From a checkpoint of a small multi-label image tagger: patch size [4, 4].
Rows from block 6, named by matrix and row number. Rows with one number belong to one attention dimension. Each number is 500 + 50 x the weight over its row's rms, rounded and kept within 0 to 999. All counts start at 0. Numbers have three digits each. After the name is the row's rms in percent of the matrix's.
# q: attention query (model.blocks.6.attn.q.weight, 256x256), inputs 0-127
# k: attention key (model.blocks.6.attn.k.weight, 256x256), inputs 0-127
q.84 107:432539462539440464427446491493523481568481397539530536523472521477536447544521466470428466508511524555477449456554395513543444557522471539527509500502540514590455440583521426520476427461535527530436508512435478578447554441524475503543530537548494528475466518449523579522481459470410484532547560469521427478414543522515489426513512520552512557420563469556545497420565435619409499485431
k.84 104:473526588563553527545457463559460489409453389565451502530443491486530533459619495559450463434478487544515482567565379541521547560482494516460429515458521361615442519503482504499424487479520493476445542514544561511546550433643410546455546508521483428509490532416493487513498384553492506511480526621527502468448493533473454466460489481551496485457454494428503488445572442433513499517507
q.85 109:427534433531423519510448484436538523556517551552557470521514499544456487482445501479447504579509539532476557612509504542479489476511441482506536554487531442519402560578462434511452457509546441468587513481405560526492506487474570558521444478427505570498517456476586614497507365385501463520459464455489497510470466406560526550513500512436514540403374602500498497442576595559532487506478
k.85 106:412567561466428502479521388525538538487482525507567487492513535495469478484519521557491539528528440479512426445442485644437481539523509551460493501463513532601432509438413552448473506534481495499605438510556460402498464470412538558444466558594444489468519512495468477577534552491371440554488517519573502524511553469522465508514421350539493532487470475490503515472452443481533508515518
q.86 080:511566472598355424499437426518504421519541545433531477500469487529515494478496596523395500504463466506429524443409371480596421553491478466496528431560462585569476537501513453451545535547488554521508536473501533448523494492500499604562466479500524598570473486467531568506481533556473475523478514507475445533403412513544481551470565430491492494405553568462479510402443493619509449513538
k.86 083:513522466519498532521492486492492501493514488517548480548481509406464501481540442526497421429523510477492449495501491553519561536496530452378476506451512546456500607542510462485441525499528411539545425423492383530558406451490501511422545503451567386603482471505560398520580524517494531532538491510408439498467448460371470516457487486452544573513472471485491463491445516521534445552562
q.87 144:404630534625348481524435457508501408552505433446553532528431500472577529442523543505483433538485463484474618563533447548547500477511476446533434434540497445659460565498489418483523447505503533523568564525525498470547554478479490513561451432522524570555458502441419459510457370437473530511478558494449555489526524499558459507431620444471479537544501504470486468515389460574495487496434
k.87 140:602405530593553534441555478410442451542462531641521498494533458536523439572516529515481444528491512614516542578548393511531576600510464462498498503431559585566477452516558436459493456549468536557472448477462416510638498467532476508536565477528493514506525464500560471509518454467448496540426560479495451512414450495440517456424449458493487538378476451559483400492456514502601445512517
q.88 114:501493477586468499527443516399594539558479464452456448513526463480513552451436469502437432493540494531485515591523526610477617468494398418489427431559482494496435518549511489464504487477476538523559572507436553463585521465448567568531395460508500458539503451496491608519509406410409433492502485508507493428463470447546536485588502534431515580550495509396510519425490492458435477439532
k.88 109:560496493495513513469608378489488576439529465454553522479496449580415501479554429507562494557492507493502458513478522519496446529423459456521473448498525556508522500399559514517525449478515540449540461507513517491542514466489501496501573499572446516514509491486511533436442533510438460596566464536573469538467409460502444426550427410512625506498530603425502482572575480583598471438471
q.89 127:461620511573595466451435497469477527503470444396469552560580489540516398438510457487598519490539579574478496563471413512462578436502537454551499517484564463562538518509480509483465518487458493543478581506568461620592535567538572526499474531487447482438476496416425537450543490543628601466520506413499531471547629578544513514527533570492561530553532540460550512557475487521461562469477
k.89 130:436532590550546484514476505556510483513574388495501583523527424500606524456502505468543502455550477574474483506560345473551484534478545566553542570410520510632467446475549551525535549531456443501481490455516554540509499598599496492553524478563512572527498473441399468457503462526521504472417576472466470547464550503554476475484458476520477426430457486505546541528462486594567576530412
q.90 094:518435559578501569472487439473491499453530489512530513580448444492543496505492414432497593554523413357476547517538491408473568486466481483554472490598537490482532524393433534557423550592502476391573574495605535581517465512480497490528560461525488545451506543492593458474482424516611577556583503480493451543524555480511424612523492512585480397572475538405483526524496511391552485564463
k.90 092:476561615578490514521520478484429415527395446548496480503574380510535519512551496434492466577525525465509552556518480478511481491487598496487507587436548444450502510591411499574527521590516463497511528444558512504495552575486531496532469415532550439490502541560519500446579480483516486478425505521500410488508569597538503535388508498533518475454519456574478526461437480475551532545552
q.91 089:513544490491522463474487510535429473522470542517558479549565497544441479482493545545571544460377618510485506489402419495441412507539568477461574546475509497480500535546488481494466488547501467450539471541515538475505461584490488515514449496481429478490498495458567539456499580602529527446476536482509493594484577511607531512506495537445526456444429642551525524439539578535512487502477
k.91 089:379573414494520520540417446551533476501513488538544430458477574432501528458517525495443462486587470574455437447542473536450465546472433544455440567520454458550482570483479472491445532551510461513465448449584486509468415452448448518461425552493505565567557488583418437561517527497539464465508542432410541469614567469523447645467426413452469453476495379453562513514441510534484560578498
q.92 105:552619502351562502539527428556484441557438398425502470492587563471510503484544510483608505524513511573537446478526443542466598576589587480468457558476395450559516449510505474448484432557565506542465575531550498506543579447534458464511527532559508537458548569428406525461506495511467504498425522435493525436536459577479494460548546597438573552517523470575572511500509462539473564460476
k.92 090:544490493542542535504526535482513459505489419475450473378425560464533420425512499468434484536509587566500497547609391419583528501518555550561543561463446510550513470538488435542537512439522525447455411591450501504515546494532552478494454509529565593518489522421461463476513440435539567481552524590494531515499495467492529468457511559480418522366474511471497463554530520421506486484408
q.93 100:433551538445450484553506482462634496611522493388534491522514495538527498488480506494492482541545473522447480444575408595489597545561551499497525523525484456543423528477475425568575417536607531511572558458431480477529547454477509512526536429518510527532544477384476605533533404449492497545419547454542538528514427453586455575558502470447526576607516515526548560549487544567507619441479
k.93 101:491567518472538499455549561441478459516563379454533479490500442484497371443546561499561492575549593575469449477475366570557555523467600523455518514499547564481486558462495543494606519526456372449583416492474491407547497510420545488397512493501493509493421548530506470488531557426458490530532509596562482594489516369530531498433465467485525578507464532441503492595422472533563475490457
q.94 130:525398513488423497465493518522524521451526496662478491458445434404459534550527501509384424458449503427536513568506520481525439508448443453405483461538509509386519459561520491466471436536464493497531408556480546416385452474475420521522529469532551463502493508608572490546433512489369396471556484585505441499489442444455478365470443460529448506529431467482474488477558465515446439484532
k.94 132:557479403442463563504484444490467560415419600493467446506461564516425531571503467584484472530479473487499561495512652510420449527542376407539465432577485437434484517469482402494462496515516638539502566573475455497443474398504420501453543489422468416475548505500528516546442508521503476532521424551536539453543430555459430506562492479482566499505512619519478453480627538463452479429504
q.95 118:440514478621472456424396519500492386579469559534534527552538510510498426392475562471456491500543508567484588549437513567522422424494499429511488462472514492511398608559506489456551507476527522502509462515422485513476503532500506515509369544522436524568458419367485528517483407444470482474468533512520505501471500456539465503436480426447482569275524549475496502445493565527515532534470
k.95 111:469472561495460498491484401516447542515489564633598522472550504502464512564606414507470495468458412499544478432411484521429511552434478480459485494501564488618491484532532556416481434530529454488544437483563513565501526441447526533502479580592493428519491462506517489532570507524448519514501482445590486490380532536479432548561449480494540470542486424515547543409537518541540536548580
q.96 101:525421335449452460496493600375493467520494603537492481441517449478544443556553421469620428603571569469470566499509545516527458463436474420441469460526467474454427479422454540515523560552513571467502447474536496534480492451401493571461412476537443612532537500470411495493473509517467507549451540515515444496518502478478518459514474548578516508615447492395516580489445523460555470437479
k.96 096:590572531508383518495495454479488493504458497641433519471517437579507485525567518554474497496548541541487499493509485426474568565551559517482383518600488476478437423501407613554406526492516473538538594591458476469517477515407490465506421502410564515469592488474543516532435461440448519466593502517532448557492484453528522489428482511515538468599494506517468590473589513562506489542515
q.97 110:494458425478467479506496638509558617548499542478496504584514504497532499582491481517495458459509499402497456460561505538459591499452544549463416512534526491471543564478503487543485491573518464501355480499519506514479478532413547549459544514523470556520488481410510459544477545514564573603424432501566561530562397462501488559497533467557420519542581456533520465542468445474548503517518
k.97 110:478427509492504495597512496484524606670507537555540428559480373550471434525469435490477605493500541480526482538468551519539488439456464483505475479516560440518408554507482382551497438497505496371552451550522624465512530542500505527520457541470530564456508478410482440479512510453475529498405533455506463471567467429470496448461551529404538500469451623531499501479552541477476435439430
q.98 087:534574448452442461515508506489478541490518506411559471501571482493500479490519452442688422538644632559462506589525681552549442477471488427446512500588518479407460584490470561512502546481517641463549435529600521545508496502512472457480355458542455514582472459534425491462528495467427586528470526442507443535511552464507459473524478560465511495579352507458569550527497565489498483504518
k.98 076:466518533594452544523494464582559486445484543530327589426547556496457496476501446559513545438606456489542511579496526398469527593578522533609527521550468505440509470480452604464452500552505491494460615546461455565532478495515549494481522495438615567530564463520568603470462458510472523521658387482489503484539492513441525567558503441523490483599503519559508493530554479573506506494480
q.99 104:569583583550521570512450453519499572490439420502496519464569569586465411486423527531471532472490491502475478509502472507599431586553481467514489572500484491544495470604615485497590384472486473529460502558533453523502492541564558573575522510500580433516476436533541579373523434496438575503530431455485460426483491560464459562495420452491523443457440449539479450511495494520496500469488
k.99 104:500502586468515528469535558535467421431505499474588539576495532509489431425538523456442449506498491497469428630444513455465491512534408487448512489498518571576518485519443549506533572485443570480553450462431524575539545565592495520578532499521486535462429514570511548540473581574605435574520517576487429459554521599563533563431536455508454395611545489549526499479512501547540603477527
q.100 084:492566536499466529490530542486472533551474496533491532571583464489452426483501523574499520483555543423469450557488517517508525578419482497560445515560611542514567502536555464514469457501475441513435475571481529526508498598536580574523551497538468471484484373456525498431468453419506609534495349550529489486479368549493380486392549442508470480391459484554482517503508475561485497555543
k.100 088:393446559458584500589546488519441503504530610505516526554580468463483454517459436448460476481488480469479504592452542485531437424497465559517528483482477543507461561521522490527539460491476523395458440449488568495488542500581447499527540487578587514574462529515523515451510587557540470596444555502501449473535524512506500547497514452465550450474494608577520471477516540465480469473411
q.101 096:563463431459495479515535563548513517471577480361566459566538503521546580504483545469603425437544570480602495468584606533509502439498531465438547551518459541390509556421519528508412471475513563558509432508530503589494551621561499442505475491528539472547419547453528484506504480502497568612496452417545511527505462448552516521532524540417438469649443513499644470521509481431531578509509
k.101 089:531506503522418485580450529516495535561470525538422413527521518578436449512523486504458574502561407421569550480532528448460512481559513497601501486580510446498543511466513446532515485565471518434509525627537533601491557538462546497554504526415580534460569415430501522444471459384438552489487335484526548430548506477508492541539559473455463513529514543557507483520644551505478453512427
q.102 116:528505509472519502514519515512598463506548488604453479428394511462573547522475436444457580452480510446515487443571440487508482490461572504432464509446487508510463443452513477472447506510480453540438513457563508489473489437435504479453537528507557592491475544495482571528421524601583427563545491527505602444502501484556609509521459454529591438535627462440520485454539428549583539546574
k.102 107:599444507484422466436479470472536566472466478509588431514429480564476487522531512521476457465461616564496448422498440538530548485399536454431422477466572483526456554455492493511552578452546530544547511579505444453442494406485481529455457439515479520455421455482438466506497579421482460550444573576600534464483493505580496474479478455497531498506610519390432529435543518588545531458543
q.103 133:413609505522506409614506548562487462452493461334602519557507517430518519522498523453593536437447506566484436534510581564528407433425611567463522539482543455484476563509551516436482471472489568492485428445517549519477530464503462473475427477537548595575456563498466482503529461558540573488482484417560501534573503455554507609525472540473448517463415441547518512539486530481454515524451
k.103 131:358400495549412522547526494440574572606485581545409553541633511461482506521530451465413489470503543519604462561606446497510556528522439528517587611448562525523527462467495359490473398562510434512476508518524537495537494489564574526507528500533497516534574529446532453495491446526515423531448443475420538500555420443518510555557642538427471466505536475560461514539561527589471518495409
q.104 063:522536626465473510532501427500551502568558534430462477474429431469491543551424512524491585433539455429564511507600534524512453583592628490478469451437535481518513434586562484532480524506400482532424493508497614532429567530568502412527497490553522539542529541419528549460472485506476528556482519534529425539537485554562481589518464542422478442433502481568522491554560438523435493559599
k.104 062:599507581415422569458543513526530558526565512519473486507573504498494433566572486425445436518471512492569491463434428528487414470506445514490522485524598496520511482481481472507544544511493568370536523548518551588492552519552446521408496520562462550502452468465351475407533571446559405474586515587574537447538579493519464586522502486349465395562506540484500436446580559488406598461447
q.105 077:503510542479504462405547467566527446462499447465540484460438486541543661449456578473503539539444578544545554490554391541477490487489601533463542557390453568546464448474506435505489534455526499537556411507452472522483550556505450390459573593531539516566470502571431551563473484533569408517538450426552559451526452508541613431624544546407521465547467522486567528546547456500501569445494
k.105 076:498469453452382463451422527522504486388473495443508380481505600562464485434470491516548472500505469520513490344597471485479516490465552448474499502495511439516522524433622470473624507493548538543502529505569399500468550491505513474487418482515490516482478483454422519421486488453478523477442406547510553424415517514529492470624399440558572577417630444517423458513484522540503593530494
q.106 091:463552497472463506488486519541519517554511464459463448511483460472521417520510506518419593501541427439407373491471421520515477543462537508491419652496501517567472495526530473503483424476454415538489497457456435514468462485472547566579598515494569557520542503528447517423435438593552516529519495556470506446488505536529500440502523406602553454376563502465468564426430431466584502526499
k.106 089:460362543502458541452495529435501489481547576500506541531439485516580505461546454465508508557392558445472409446467520481487538533496464439496428592527564556526488536473482503535538525450549499518548482509444535472475469543583438508570462457492551490536464558554482438490519557537529487603401609549523519500499479478610432589513501459465445475438610478504444516433587539543595571509498
q.107 097:515496537613515540522490412475513486468542508462479540498440489538574517434459513463472442513463465537505540427450474529548462486496507480534481501535469475512500512401437554452578516484507503519560540458465502511487419445586470497455545502459504492528451545518539512486534523506515488435609546507435541547561528614584581469492543558495471475535445410515520448508579554648419572527482
k.107 098:493417527483369491508468399489487433501447428526515515435487548492457547519536489550434522463550514491487543560465504505523502478455533517472499529531537499479635467522448497467537474509464405595495473473504450508458512417589462504523499501585444628431480607485590482501509529530569465474547509540486493489451524528552562468514485530529468462630498466395527520444537422479488529548538
q.108 099:482465493523441515510511454412458403485494506479416541448518396469543534447590483503583412560530595519435508474495406552478462516478545458566493510521488520523475485455413509543535633423484529510602449482486558536435452485550416492546495555529553534515540502506427563533474486485454526432518577489477445469441560528455567357558509552534557488563482531479490541500521539573512546424496
k.108 098:448497459509412467423502475547474463348479519478436493437468520532511509471493431630535485467486488508468530438578488466483545564511610506517493475521428558440534500439542596414496564482589454678454635499470385478448444504468473433458474447475540604540469479526479511427442528489481524499473510500481527515419490569542467562579388422583510475481627484505476515503502444575495540500558
q.109 072:596546490502525504520455523567443535458515454528590520569579589557479493524424537494380531478541434561430461476514592510512470468534469536470572545414453475562454517588607432471529477490514445588437553513470442519482478494507546530505491594471486465526516532578503572381514474475445493540496399452550490485536496500474504588475546497510556506430524528503547479584486505357451484469471
k.109 076:401475496455538536560487546428466454549469499506594451574569535499471514461464504437506519574423467538476500557468557551471574471532381516423541536428520514593502541488487448587496525430427456477528432512513582532592498565486544521604481571484480431461479521542566526530472511447540469531345455480447535481556506440495523526497579539434466519394418457530491487519520513478597524473467
q.110 105:592510514541553533519536538639552435528498501567508501518401508444570518527474457413365574436480408507530498483580631516506459469540555503460544430454460495494530467499681489484458479478466501458418556408495527510477496489462501424422505484473496584581492613461518500548455502554510382554523501573503533578546525440529561607535472563464543457464575508547522443500572448531427511526522
k.110 099:616488437505454489504582481482472575580521494526462482571547530489467477565534551458460487589497548600509463386483464523469476456464485450455527518442575473508532537472467419577503483468454499428480520591526511513488530502555514534426533490603420431467493504497362461474538565456482364492417516557570605451561487508496473486521558587392526514463537564425472442518539552395475586462446
q.111 101:452466492501472480460502555471490616547462464488531586523476591563429444511541461500548446426484439548534526404479569471567504474462507496431528487549513460470536513530569523493509485477482545455412496553566520525554481412444502566500455411578498535585431482527556426496551473569454563436534485451632553586498520501459393480521454513593443577535489519478579428485476514445530481580410
k.111 092:427484494600589482551473525413492472547510664456374589438523435414494534547486525479505555433516495479536474611542517482521549544541514531565560501449416508537504516458469447427466445558505498560463450458439538482524499474487557581466528488472510547518547547557649528586453454534495574491541484447441493499452419464339567534395531534521408545596464533522467552502503477595530399481528
q.112 080:491480444453466491527508523409471462407551548447550456432529489474552531471548464453622404597479557516497506509474542480485565523465419512524518425596456503401452579382463532479488478481569638431641506428581501500587482524525484472462487449472464446461485518473495447503464545436442541532502583480444468486501507513558517520431531505411484481577479447487476565432467571560482499468511
k.112 081:570561547514475464537474391529566480477437333624518528408472522533466519550547559566425513510552450457494524537543487496464490534534557497496420509551477459511520395609495537496420438500484509560505503499521516543490470456473495476526515501486495521460553511512562573538533413504461550480610437498501510529548490531573482458524541487565514503586434459438518469507477492489507535577546
q.113 086:545484444507530481506424492581539561536488517543548495460444606646500516482510507456446576604534473604549545451477478537512502463523451497423504495479429511528453512553448473416574534528553463508469562535555389491523499400451516451455514545516472484476481467579544512496494543539487418515524507411527551500488492451504510593568462531514476481504568542498524443500483454383531459500495
k.113 079:498491519462487543513471488476514478502460452490618399450473484512473480417528536481573584525465502591494484440495505551502583543433456482451517521487524477652472564534556515528530534522506556459507414542524516519570473507340600497535470558467506446464492515549516548515524420522531537455443536515507483433524534481493572395439500510500461607523418439493543512491436414467609497454547
q.114 068:490345432561431474483460535431511453492504564493489405500478462523572465512577455423566434558494533503567643462541437477525512467532495499472478501547473477418484451410541567464380437520519552473510532450456524604523499469519466500522467423549504562521479595446506545569471550545477453507523558555511513507497541557517521460506563484517441496650454548456561531408504507551541549472490
k.114 073:559483433599370451509430462446468432453425447572503440520506493564487544538531510557416454486572548453484530407568487518484535571529537493555419522580467461413532463526465561470394461542512504619498520548509478509487530453469481461487458490450534557477603432419543499533430496424444521439558495484524475545484436536566494456528509496493460519555504541417450563454587446518539461562562
q.115 108:499567440492452455570508503566508496374474510442565490453563525508559543463516531504590522599472692511489439557498448600504513503472501564524512577484485541482444570436419439430543468458529554544533411511525477484505584560526508467539513577524588446430553459514438496505484503498569562508439441408471496429468432390512561553564484512412479450536479454531508527593532470491523565423523
k.115 100:415470502430432440473499528602553564436442382544580456556476529620504425404492475610545513481502521595528483452562442459502566497448470482467478509451566496551489503516608522491556506517536536511566548507557448503507467534432531436576439446486585518486502499462439560441520456447500552549415484487500494498520505515596498442591488458560600539445621460583523508564493489555514549521457
q.116 122:551460445491425490391497597520446571541470433600516469582571597541509491490463462466491461451499524456516441466492567471583489444523525479444513573475504551524485449478594542555491445501457518524399482511519538519489466520474513557498539493563479560593422526543500512496504508592489529476485456507603505511524558444430537425547485420547526480609518580503560397532451437392598493472457
k.116 111:514537419623537452444493613463370484501513652539441459533441499556521444460463499462538567521500475488413445494478579451439524434538487407508503544512468510487489537492437505506547618529546576488484491513477434476483505548437541495544478454385503480488474512548527541584378553445470557538456403522493506466517451505443490472460473503486443532489558476527453533493541459511515468468479
q.117 084:496543563596484548436520407494518546470431402593463511440517491494486504445437532488526532476382578482448553585489478506487488528543460570555475523530589535613512477437549480532543392497517475438501514531493598430555482576518425469550596503466494544475440557423455609480539493423523506428533506543439498445483525572456445491477450438426447467477431491553480461575510530629446509496516
k.117 084:499520484457547487471515472601477457455482447484535532509459573524508504426423444511477422457544524571448465536524477501537451476499512429489496465418500583431537461477552525429535480460499529538507486380534414532502495434572473524440534527573475509490466538545493508521442524532552501543515499490485473479508436587529444476541406441520606547507551431489518455601386504496457519545511
q.118 108:437548532595505505512527442486478548546477449609474500464460568496471486490585445461463493380436459536515494490435494456546496477410512535561484537485556533541606458554585523505526397482479425541427549504505554495517511496551465591543554450510539557531416507506536484479544533522552578408562450526511557521445474563425445466435511460600483516415569510507450403411522479556579453531484
k.118 094:405463455586607484477510458503361466532513585454521545513400442466532529508429510513416440456508526510485456502502556521485490471477491469451541509455423547448533530480482432458479525546530497573468460381433443458463518429565432549449565419528520549505492597528581474562439582515557520555458598447432517499488426559470502478450553502567429509557550499517494502515524416490532429515520
q.119 100:424605559493467484559548502436556478490475455425504485621526441418479463506491583524484586480482484538504410527472435591497422537452573544539448575447589469552529535585455487563461457498464453477502522470473491425462504484542584510536491561492513584486515489491492483493501446512583614505482452492458480495569507514504392544488495436507481523515488524585526517582335487386576501530506
k.119 107:331465529567524511531515514431505542571502606476477520551542505480540568466502412469536481445386532475542430538562491494515570488495500477500507582454488565532488561460492445462543533520538534490523464448503472433487444489564533494457529503474490539621424564454502408457496595552551484560463519480409525574460507476514485569575546441448484464408527569595511546493550504582514483489444
q.120 100:533408459516505496463499517553525520458505502690484526454437533501511544554478488461416517452368444483531551452575381481489513504572491518498534515443407474561468432502607461487428474471509430501480539478497453496537546449444478510525531519454568562452496579461507555520420515575529357527525537521506492480436566410401532521498500429525505531543582530426472432454465418444554518475481
k.120 092:558533408485576477461479457466476445456468422492595460540448441568501506493443599474509398504472593549458448441529462580511628531486475501444459462395452495560448509481464455563400484416492502576536443488497487429548486523388492578488440496470452397429490484558415525485437444436496483482386545476549564506522457519529469459419490455543520605444484512442453532569465529502621463542536
q.121 128:425443559494549529509498432412508356490485542482448461374428425467488463495523455494498546582450502515524554538458442437475444514517464504533548438471493473397456423421392517485503592524481593454583494461492524509514527469488477455532458432488471523492568550524480481544530514522541429445503602525446470492504562570549498468467460571463578535515490505476428553460523549586511513502523
k.121 140:614613483532429487439479449516544506454544448451433549461468535487560557546566597557514469541502516483498516404576429517513439524523610492494502495527470517429537418521519566415505507507545488532520592471491454524437479418523468438368511441506458464506551486462479446555534503530458455443657502492537500590412525522487482529509440521557508476555540461464516502474486499522437556559555
q.122 098:499467454429479520510518516487500513403523534520504452545600479467503556469452538550586478534467651422530445566486411523458562529596455513518527547518530554519469519438397494592473505495514527511599429484520452440538527518513491500523544527465499536429422508447470517527440511482544555494445593471469440454496540412523501446534449408437424464658459564530507497527382498445632492490469
k.122 090:461520462520530427465472537533480435464435461519475518525453478548519479383476394534600518476429534505435550472562512547494559507567540492575417497495489524515493491535531543497470514483542549506501486471596449444524428509413510426506486514421521437574476446503407545442402422411476578486471399496493466546494464493539422455619425405526555588451554477579478551580454463476491409529473
q.123 074:503401457481533516530514535494477355487542564476486423420496460395531501528563400451549425481465513432516566507558550425476524414445511501515515450479477541390488424413561515489421467526481544524496481420515532545447550562454511537514418381503496526507579568465486456565449495545525459565427447559524554473511453493535605488469527541523605563516561481474436557418566515558486529423513
k.123 076:679580441558415440467474529500524593526532494556489457510489464553526490592547607541412453523549501469528526373568464490493476473539571478516442453540500438374475471517515481525448518524474465500540645594493515482396519470509466474436536426473468469468581406420473442572516510427382456484518478460547531544483447518527477506544580558542533454451570482479438483472536575496431540531492
q.124 085:520465509516537522518529550492485472509491491467519550564499588503460470504432647561448510436552398422447570413499521526491520432509525506534503468450464445525533469504511452480433420539540437578389514541365471451493451541531540606495512543467473428476584527456587513505528442434468472502486403493461552527565472610548453555422550485519509551452482452456514541526543567534411565534473
k.124 083:532439509422492523607506528425481526612524497474516466500546491449489593537473518431540474444484522461553544619442506502641461416496428526447515494492524505491523554466491401494525446464422485499559439556504557485476548514555539536589518611480503536504491496434568436507556467456516499563422459438503489492428543411472566524474507529449467425401372523501488487431593561491485460504513
q.125 108:438457489550540476575490552511581457446423436437510556609544510501500515506410593542528541536446529441486499511512359615448547508453513617510449532483579517573518518422405481500476475563531481496489487477472423446517499486457515573493565522502534556415493463445519511549469479446628550539449450483459567482554488505518517535513493361570444552642481463513423577517463520546537544520492
k.125 103:385394546480457468540473510469564516599449512519587464562490472490534526425512389514524491451403634546536506592569399513603505476447522457466440522453548470533479506441509422413557428537518481506591446483531495399506455444560539436499458553483463541561447481452485432495523464484528514543431575449467411500417442421536533462550537454516600504423513540542452534457492516566505461539506
q.126 097:413516482508580456432528460477471441508445493544506509563491505469461569503506528464429577499429507520486471562411421501457559457462477583565552524440549527586485481465388457495537533532493389480511533505470526399539497473488463442427574592497439469433496539514491479566541575434663464467506485571490555485529445522508500477424505489559487567455571483513433517574478482463504471508492
k.126 092:377520465475563497521442490505495547651480511463607459498391492448526591492397464544539553541426533515441536485517525571563451416432533479419532509455476486457491548470564441489522537506548422499457459391547488392523459448449482437506503497490488442507448568544568443522473529502517552450452593459460494519498509415431485382512468490546595606369464437501487501532341436439477424487429
q.127 092:442483412413528498510527547421514446539515499460466477428439497452546489534595430454492501535494415553534471424483440507505539451404440548470456480504488470412519518445400481469505541501531476496535539437586458495502494447415559447457501490529494434439546507528495378570465563575611476547531496488492608459480470448471576531452503478619555533530684429452482459457457460440557512486540
k.127 080:581530496534520486528442472454587576557511461534569402411345429503491528533474550558498576531459545447499524468540534507491497477371620516446477470531504471478441491517531456505508565524541409529518520544441482398492463488468504494518501443431534516476488508485521453595599483539444547499488579522555494465514530473524545442413518560610499520521495552460488515441445441513534498465494
q.128 085:541457407454398427415469488413509586524505548502492515493507495481501460480501478477531527461518507563553593499531473486506477536483530546505460433579449404506439574459559475530496456535496465504499536498506464550445529413488514552522526450515609508482426510495581527477424518492411531432480516527594528517558522399574421505562495556472535423505528488537436519492589522427509433439451
k.128 078:580456462478523541584556495447520618443567589461554511530460542543538499480526462499463496567568475563438508583536487490369532433563530481511570542468472443545471548499448506449566492541473493405461540496481531430467488500527430487584510526548515520469573437570511475444486501484492476510545489484500455468381510536389481514530480511421444485438372562517557515362662529498460577470481
q.129 112:543448471556466472541484491486515442449413541524514478519502517497526491434592486506538587516408541563455520614490500484485414518500515373505535439404518474544352448496422538562435511525477478486508528484415536487528508377476491531478446467520517441491552568532535561477555536465549464453484547484450562415658488405531548529528460525541432577661539539463422485459542499518465487507527
k.129 122:550587497481524433510522571590501583500494536480581483519500531513454505528453525552546541515476465435490492479493597529456466447485503465511388490564477460517567552492547502547432395451550487481449462551557376405424604564509509516519492521412438451498510544586504516545471424491590547508491338489490509439403437514474467614569541377539475463450521590580495494401554477429500497500515
q.130 118:489428520552401503486550492468436550502554550460471566387593495597458503480456471454506439379470474510460473497474431523479415484526475477435521505501471486525484513417428511528530513554475472475408535543571587535559532592521560444509454446413595503552498356490496443495509442514506546486570423498583447566457478449542398537506502515498563433501550532554638531556450544517516549535517
k.130 112:461474557443474495521563507589432439577530551475432532595540530599542536582504533454516489460429417522581484508458445376590544525566506511482580542457490503397495398564537560506533475479565553427452532468577517484544479600521520532454517472504520569468593502589504556450595509534537510521591622421532482472493456444432571528550480563484490462465498501459501466499546484475487548567508
q.131 096:568481566546488452496474459497412594486542500506525535458554496466483502472517534535490540399523561547469405617476520439485511494510511493499591513468594524521494502515546583533529469543491484493530549586446448471463430432461528544543409420498479426590576473440513582422494614484465592444441498455415424513431525440508463411419450465475467512555471429449471391530509523533524390468503
k.131 083:579490513496532483499451593436546449424445457468501507421454519541499549521473543576518531516564458507476486483575459536464455536510581498592505530462366512465491533545494518520458440451551457591551488529535597541522494496438428502418551446527560467517418570555505526387490549470434487500512452430435483478457464479455498461431452462407464546582409452542425507546527360457568478465442
q.132 105:518601514472582492436449373477516528545500484511511491572606555462509481510476550560522446457611470442525429512534568443570445539526487598577582502490540512516556455511524532405531442466481536468578550543455460543543484551484548559443501525549573448448473539445517453385502455469468551462406505510395471529522510559453485518438512576445484537563425342370437385530507510566470550501437
k.132 103:597572426565571491526515405512487451401434476607408415479363512456532460445419468540521544553604602434524577595519501545495444496491594506537448500483486457482474514509491506439432626527506451526493532532416557515469452414455435486550524485454481497509460507486467463491444505436502549434398518551579420451465542509563412454465483520443518544553413475530485502607498474453533477486503
q.133 098:476456513629394491527507485474383461486465547613477531488542515577535563468494514404516431467431507559486497488458489504496534508509430498467388563458567485445482504445456489568534517582513480467492449499496529508535514466528515412496529511449582438551511549608466514554522467480548476467473421536518576487497551437581534486475559529533474480517583542527457501490446474527505446501489
k.133 115:494530507462379437593526510572438528494485532463546572572592427546477538512507558460558484457447403433477484511443527448475482531481456515504514496545493553427530499454488418590427332456468578551430479476546461498539514533567553534517413563500504458462510500589449507509514452518551499501609406380490615518486499351480575588516577473500423458479576570535496465452466476546531498510511
q.134 100:469568435525503481508534483550507496440494461444525360533462498565480461539453503446535467669598442554536571387539457481510507461501513535522448493532479558499572503481573415542415522403498550578416486465523497559457561521486489515482564579579467663481453581546475559580507577489441482548558548470539551540513540554558509485591494529484439511390566542563521539453540482430559512458494
k.134 099:463471428499528562517572525434535589464574540548537483459531459448549371495560537519476552480570468576500504485526553534405449516480467489440486519521565559598524643523469484405498495537445519462530515438467560492559488495487520537549465445536508497514542474429480407485469535548423488526421469617495488610508534554560503525436452553555483515534501494400619548396506528516488522521525
q.135 099:508523472510483460521461458547423493592475465552464531444446442469566577497471485532447479490493476491431537499491551536560671513417510504473431483574535532383589485587560535476554517509558479518483558479531531433431472521445467507528623531495480578507443475427543474547353427526512437564539573513533496493503537581406572445507491475514576469541374515497488469507489451551493488431513
k.135 102:434473501459498441423383439420504457425495446456444467509482443496525474466548402532487475556566579461414492494522467560497476565474443477491569460489469542554449467545510449423540503476444463488532557486471559446541489433587494472484559438525544487462418465344516505583486545511501400549475587659494461459497534519540466426467539523540542527552515472573453518505447498620539504490540
q.136 115:560540456471448505508548551430519491466431544502499472480444503517503428497554473512541505516473556435488559457543393419525565532418512473470416435495371440505483479438470470578483543597458411513441492450519602538491512487426444529476490508511388567445488461450517491563481639467533468504577444555542553468540473467511518465450461462593512437592565497442554452478574484539532486521573
k.136 103:489474508471557465506520426626494589451522491498633465507495574520560525493534496475467477547488487559492443506471494502478461442488481491372549569491560441599575465520549498459581515464569436423455463495488472400467563466563480436546558463502495557549466504464563508554504493466581469508513543500497521479439450573506533578511514449555517399381476612477566463394533518480390551515477